config = dict(
    model='image classifier',
    dataset='rendered rooms with furniture',
    train_examples=72500,
    image_size=24,
    crop_scale_min=0.8,
    horizontal_flip=False,
    targets=['count'],
    num_classes=5,
    arch='inception',
    norm='groupnorm',
    hidden_act='silu',
    weight_standardization=False,
    depths=[2, 2, 4, 2],
    kernel_size=3,
    stem='deep',
    widths=[128, 224, 384, 672],
    loss='cross_entropy',
    head_dropout=0.2,
    init='xavier_uniform',
    optimizer='adamw',
    learning_rate=0.0044,
    beta1=0.9,
    beta2=0.98,
    eps=1e-06,
    max_grad_norm=1.0,
    max_steps=6600,
    batch_size=256,
    epochs=23.3,
    lr_schedule='step',
    warmup_steps=1320,
    weight_decay=0.2,
)
Rows from block 3 of a small image classifier, named by matrix and row number. Each number is 50 + 15 x the weight over its row's rms, rounded and kept within 0 to 99. All counts start at 0.
After each channel's rows are labels from the 100 images, of 14848, where the channel reaches its highest value: "strongest on" is what is common among them. Only what is clearly more common there than usual is listed. The data: rendered rooms with furniture. In brackets: how many of the 100.
# r30: branch 2 reduce pointwise conv (model.blocks.3.r3.0.weight, 56x224x1x1), inputs 112-167

r30.17:64 66 40 56 40 77 37 33 63 70 29 81 31 72 55 39 60 35 69 69 45 42 17 51 33 31 47 70 52 61 54 58 56 27 58 48 78 56 44 55 76 41 46 45 64 21 34 53 69 55 66 38 29 45 72 37
strongest on: chair (55); largest object: chair (32)

r30.22:21 63 13 48 61 13 07 73 34 73 66 45 38 51 48 67 40 39 38 39 64 27 48 35 68 38 72 53 22 19 33 19 44 56 56 48 57 32 48 20 63 44 27 46 48 27 51 01 17 03 60 80 61 61 35 23
strongest on: sofa (39); largest object: sofa (27)

r30.5:78 48 52 71 63 68 62 50 49 54 58 33 47 52 41 42 69 87 60 71 40 29 51 49 45 67 43 51 31 31 27 41 25 67 61 66 39 42 50 43 23 45 79 41 34 46 38 51 74 37 46 57 31 46 40 53
strongest on: trophy (41); flower (36); largest object: trophy (28)

r30.14:41 76 68 20 47 55 48 31 55 57 31 61 54 60 52 47 80 20 39 50 60 69 08 51 43 62 65 45 52 67 65 53 56 37 69 64 60 28 13 14 18 62 51 50 27 59 31 46 56 75 33 46 54 40 56 37
strongest on: window (92); black walls (30)

r30.41:47 75 65 37 85 33 28 48 75 71 14 27 48 57 27 67 55 13 52 39 55 41 58 48 46 45 34 48 20 42 34 52 43 78 23 55 45 25 32 27 93 18 52 38 36 38 23 21 04 53 31 39 57 49 47 37
strongest on: count: zero (64)

r30.12:22 46 58 48 50 87 53 20 29 41 49 32 69 62 32 18 49 67 67 78 31 72 47 46 32 45 64 75 53 48 70 78 71 30 79 67 59 55 39 36 51 63 74 33 61 62 48 14 65 56 50 16 49 38 56 64
strongest on: largest object: umbrella (25)

r30.48:08 62 00 27 63 34 19 50 37 73 61 23 45 44 39 61 43 33 42 37 59 19 56 25 69 60 62 50 22 29 78 46 52 32 69 52 53 33 52 15 66 38 25 60 48 39 57 29 39 26 65 60 62 48 42 25
strongest on: dog (58); sofa (41); largest object: dog (36); largest object: sofa (35)

r30.9:40 45 76 54 36 37 21 44 41 40 62 74 44 55 18 35 57 54 37 64 45 51 47 57 48 61 44 69 35 62 26 40 60 43 54 47 64 51 57 28 20 59 44 53 47 27 72 71 50 61 73 25 68 28 34 39
strongest on: count: zero (41)

r30.40:40 50 50 53 55 48 21 33 41 59 56 38 49 64 59 35 43 50 62 31 38 27 69 50 43 62 77 60 16 59 95 50 37 39 83 78 65 61 35 31 53 12 20 59 69 28 59 55 64 47 79 68 72 48 33 18
strongest on: sofa (79); largest object: sofa (76)

r30.10:81 52 57 50 24 33 51 61 48 55 50 61 56 17 64 47 21 54 33 36 68 50 31 50 49 53 39 00 52 18 78 43 35 15 43 63 34 43 44 48 66 49 59 47 62 51 50 68 52 55 42 84 50 61 78 41
strongest on: robot (59); largest object: robot (48)

r30.11:79 74 56 70 19 36 39 71 49 68 63 58 53 54 59 56 28 63 41 47 76 28 18 66 65 57 54 40 32 18 51 71 49 21 58 52 22 31 58 40 55 53 53 65 65 42 44 56 55 48 56 49 50 50 47 46
strongest on: robot (82); largest object: robot (73)

r30.8:94 55 24 70 51 00 23 47 31 56 61 74 48 03 30 42 44 58 52 23 50 73 46 32 67 61 35 46 42 42 29 11 29 40 28 40 01 33 33 51 58 44 41 52 54 44 45 60 35 52 32 43 55 49 66 53
strongest on: robot (35)

r30.34:40 59 47 29 62 62 68 30 66 29 68 46 41 56 41 62 52 42 37 38 31 42 64 38 72 46 36 50 26 28 63 51 35 06 52 79 40 47 45 40 39 56 62 43 60 37 64 48 46 22 10 42 57 44 41 25
strongest on: umbrella (64); largest object: umbrella (46); lamp (34)

r30.42:20 60 64 18 75 54 29 47 57 68 32 33 58 57 44 70 83 37 50 51 75 41 62 61 68 44 58 67 71 45 53 25 51 53 40 59 49 44 49 45 97 79 40 53 54 64 45 27 52 77 24 37 33 55 76 80
strongest on: dog (71); largest object: dog (52)

r30.46:39 21 28 32 37 49 56 57 38 26 39 34 48 36 54 55 43 52 67 37 39 51 51 39 42 60 36 62 39 24 57 52 30 35 55 27 68 79 41 50 20 18 18 47 25 39 76 66 47 51 83 41 62 20 38 18
strongest on: table (41); dog (39); largest object: table (25)

r30.16:50 57 43 52 43 39 49 60 89 49 42 42 58 33 52 46 51 48 53 50 53 48 20 62 74 38 38 26 23 02 56 73 27 46 17 46 11 34 68 35 35 48 72 43 36 67 46 64 82 69 45 58 34 53 65 27
strongest on: window (100); count: zero (53)

r30.53:74 41 28 89 66 45 44 27 35 54 65 32 49 39 62 21 23 80 63 24 35 49 68 58 42 69 43 41 27 52 43 31 83 48 32 69 14 42 69 33 37 69 74 39 49 65 57 25 56 56 44 37 71 43 56 57
strongest on: robot (67); largest object: robot (60)

r30.0:68 39 43 53 72 73 38 50 40 34 23 50 33 54 63 34 68 53 84 45 62 80 40 46 71 42 50 72 70 59 52 25 58 47 41 51 33 42 47 64 57 60 63 20 52 59 27 61 50 69 38 30 48 56 99 58
strongest on: dog (39); largest object: dog (26)

r30.47:43 55 23 46 52 04 30 40 59 50 58 45 37 19 35 50 44 33 48 29 34 51 53 32 53 52 43 47 12 51 59 35 72 30 39 30 34 36 64 03 64 39 37 49 63 47 58 39 36 35 69 60 64 50 60 37
strongest on: dog (38)

r30.31:66 46 53 47 42 33 35 65 29 65 45 67 52 25 52 65 11 37 15 33 64 54 35 50 41 68 53 31 53 44 53 39 53 36 43 37 31 31 29 24 34 33 39 70 40 54 75 10 16 40 22 50 62 35 29 31
strongest on: count: four (40); umbrella (34)

r30.24:77 64 43 40 52 31 47 48 39 59 27 63 55 45 30 64 47 50 45 30 85 69 45 23 44 52 74 35 53 35 37 25 49 51 31 45 18 25 53 52 46 32 44 71 41 50 52 58 39 44 37 54 82 33 54 46
strongest on: white walls (25)

r30.21:57 48 58 74 42 31 48 38 60 47 60 57 42 48 49 19 42 72 63 62 26 69 50 31 50 57 59 72 37 61 36 32 63 33 47 40 60 48 24 65 13 40 55 62 72 61 41 53 45 60 61 52 49 41 33 45
strongest on: barrel (62); largest object: barrel (52)

r30.6:49 22 60 59 50 10 48 49 58 53 30 64 30 35 42 39 29 53 41 29 39 65 54 34 25 42 67 62 26 22 22 20 19 72 31 36 45 33 20 20 21 18 46 59 29 51 34 34 60 27 31 69 55 51 29 18
strongest on: lamp (36); robot (34); largest object: robot (26)

r30.7:66 36 58 56 75 63 48 38 64 30 37 68 47 45 52 35 40 47 64 45 48 38 85 56 44 24 59 47 48 42 83 28 53 76 46 66 38 35 12 37 62 48 54 32 56 38 34 39 89 55 41 47 52 58 80 21
strongest on: umbrella (69); largest object: umbrella (49); sofa (34); largest object: sofa (28)

r30.38:58 50 39 38 46 46 21 55 57 70 45 75 38 57 58 60 31 34 08 53 60 40 29 36 45 51 63 63 34 55 76 44 54 37 40 39 62 43 09 28 68 42 41 49 72 27 49 41 50 48 45 54 30 51 46 38
strongest on: barrel (38); largest object: barrel (36)

r30.30:61 43 53 45 43 32 34 45 57 47 23 65 40 40 33 44 15 27 07 29 64 55 43 48 52 52 75 22 43 44 37 17 27 45 20 32 41 36 16 47 22 55 47 59 38 55 65 37 22 36 25 60 43 47 38 46
strongest on: umbrella (47); count: four (40)

r30.18:63 48 41 74 26 52 47 50 87 56 43 75 23 23 28 38 62 21 63 55 25 39 23 37 41 56 59 55 50 47 64 60 49 49 34 28 20 60 35 63 52 33 54 55 46 48 55 58 45 82 56 62 32 59 57 34
strongest on: barrel (52); largest object: barrel (49); count: two (42)

r30.19:27 33 44 46 42 18 43 63 45 44 41 53 39 25 39 55 31 27 16 50 53 52 68 57 45 61 67 38 43 39 38 41 28 27 38 31 61 62 24 50 30 54 50 51 52 32 85 18 04 27 34 62 39 47 21 07
strongest on: umbrella (89); largest object: umbrella (64)

r30.20:49 64 10 53 56 48 33 47 45 54 61 56 51 66 40 57 33 46 26 49 48 43 43 30 54 60 41 63 37 45 75 48 55 39 66 55 77 55 60 44 82 49 32 34 65 41 65 78 57 57 82 59 59 52 56 46
strongest on: dog (42); largest object: dog (29)

r30.50:49 73 71 50 26 42 57 56 58 37 41 49 63 40 45 49 26 41 42 42 54 37 49 56 59 50 48 26 42 05 75 54 23 49 56 56 19 52 48 34 36 37 27 36 39 41 62 47 68 53 35 67 65 50 64 43
strongest on: count: zero (49)

r30.25:94 70 44 65 36 50 41 58 66 70 55 68 44 54 60 66 40 80 25 39 79 30 21 45 47 42 25 65 40 35 15 52 59 45 37 54 25 46 29 47 61 25 60 70 64 46 71 50 35 26 66 34 51 30 35 31
strongest on: robot (99); largest object: robot (85)

r30.45:37 56 54 47 46 21 42 60 42 68 76 32 47 25 43 59 54 58 55 39 34 41 47 58 43 57 21 52 24 55 67 64 47 24 67 38 51 76 70 32 19 30 60 39 24 18 86 67 66 56 72 32 65 37 42 29
strongest on: dog (50); count: three (43); largest object: dog (29)

r30.36:30 70 69 23 46 29 35 29 51 60 63 39 45 63 72 45 50 35 66 11 40 22 59 51 48 45 58 42 23 36 86 49 51 42 68 72 44 47 37 25 50 12 40 54 64 52 48 47 56 46 49 44 60 31 20 25
strongest on: sofa (50); largest object: sofa (44)

r30.51:47 58 55 34 57 74 23 51 10 31 31 53 43 61 58 29 49 40 93 44 62 63 45 67 53 26 80 69 74 32 43 38 52 61 45 53 38 70 60 82 69 42 29 39 39 59 49 75 60 42 41 22 56 36 79 55
strongest on: dog (42)

r30.2:74 63 45 69 50 48 18 43 41 67 73 61 28 53 53 36 54 61 71 37 41 44 51 34 40 45 81 73 18 48 69 47 36 30 79 79 63 42 26 45 52 20 32 63 78 42 33 67 58 52 86 74 69 49 26 34
strongest on: sofa (75); largest object: sofa (67)

r30.28:68 69 56 60 35 70 40 47 45 77 60 67 36 39 30 30 26 56 47 67 46 27 48 60 42 27 63 31 43 22 29 50 52 58 39 38 18 29 43 39 41 51 66 66 21 58 55 43 57 18 34 35 55 38 29 65
strongest on: ladder (42)

r30.35:33 48 58 61 36 17 25 37 77 78 45 74 40 60 48 28 46 35 24 15 25 45 35 31 59 51 87 69 33 50 33 33 45 80 56 38 52 75 30 80 40 43 42 47 58 31 52 46 33 46 61 59 70 47 40 55
strongest on: barrel (49); largest object: barrel (44)

r30.55:48 54 67 48 25 29 45 47 72 39 53 24 47 51 55 56 19 33 36 49 45 10 52 52 71 43 44 00 46 20 46 75 20 34 53 38 37 45 51 62 30 57 68 61 53 16 49 60 32 55 52 56 39 57 84 54
strongest on: wallpaper (72); count: zero (53)

r30.4:62 46 25 58 57 17 56 51 00 55 54 88 65 49 33 46 48 75 31 05 58 68 35 57 34 73 73 75 69 41 26 59 16 42 56 21 36 83 55 97 17 56 11 50 49 28 68 64 42 48 67 37 50 43 64 56
strongest on: count: zero (40)

r30.27:52 75 56 42 55 64 34 31 65 63 47 69 42 79 46 43 60 30 55 44 38 29 37 58 65 49 48 59 68 33 39 66 31 42 56 41 43 51 40 33 39 29 26 65 39 46 50 50 67 79 52 22 24 26 51 37
strongest on: window (98); black walls (28)

r30.39:23 43 53 40 75 39 49 47 37 48 50 33 60 23 66 36 77 50 56 46 57 68 48 46 49 81 26 29 46 70 62 25 88 53 31 43 47 62 41 44 46 61 45 06 21 83 43 49 59 77 43 37 61 51 63 56
strongest on: count: zero (40)

r30.29:73 58 77 26 38 38 32 57 63 59 30 63 43 62 70 68 56 48 54 45 78 41 38 64 55 54 39 40 35 38 35 54 26 14 22 21 24 73 41 70 49 50 46 61 48 52 76 41 46 34 34 35 44 52 52 46
strongest on: wallpaper (68); umbrella (48); largest object: umbrella (27)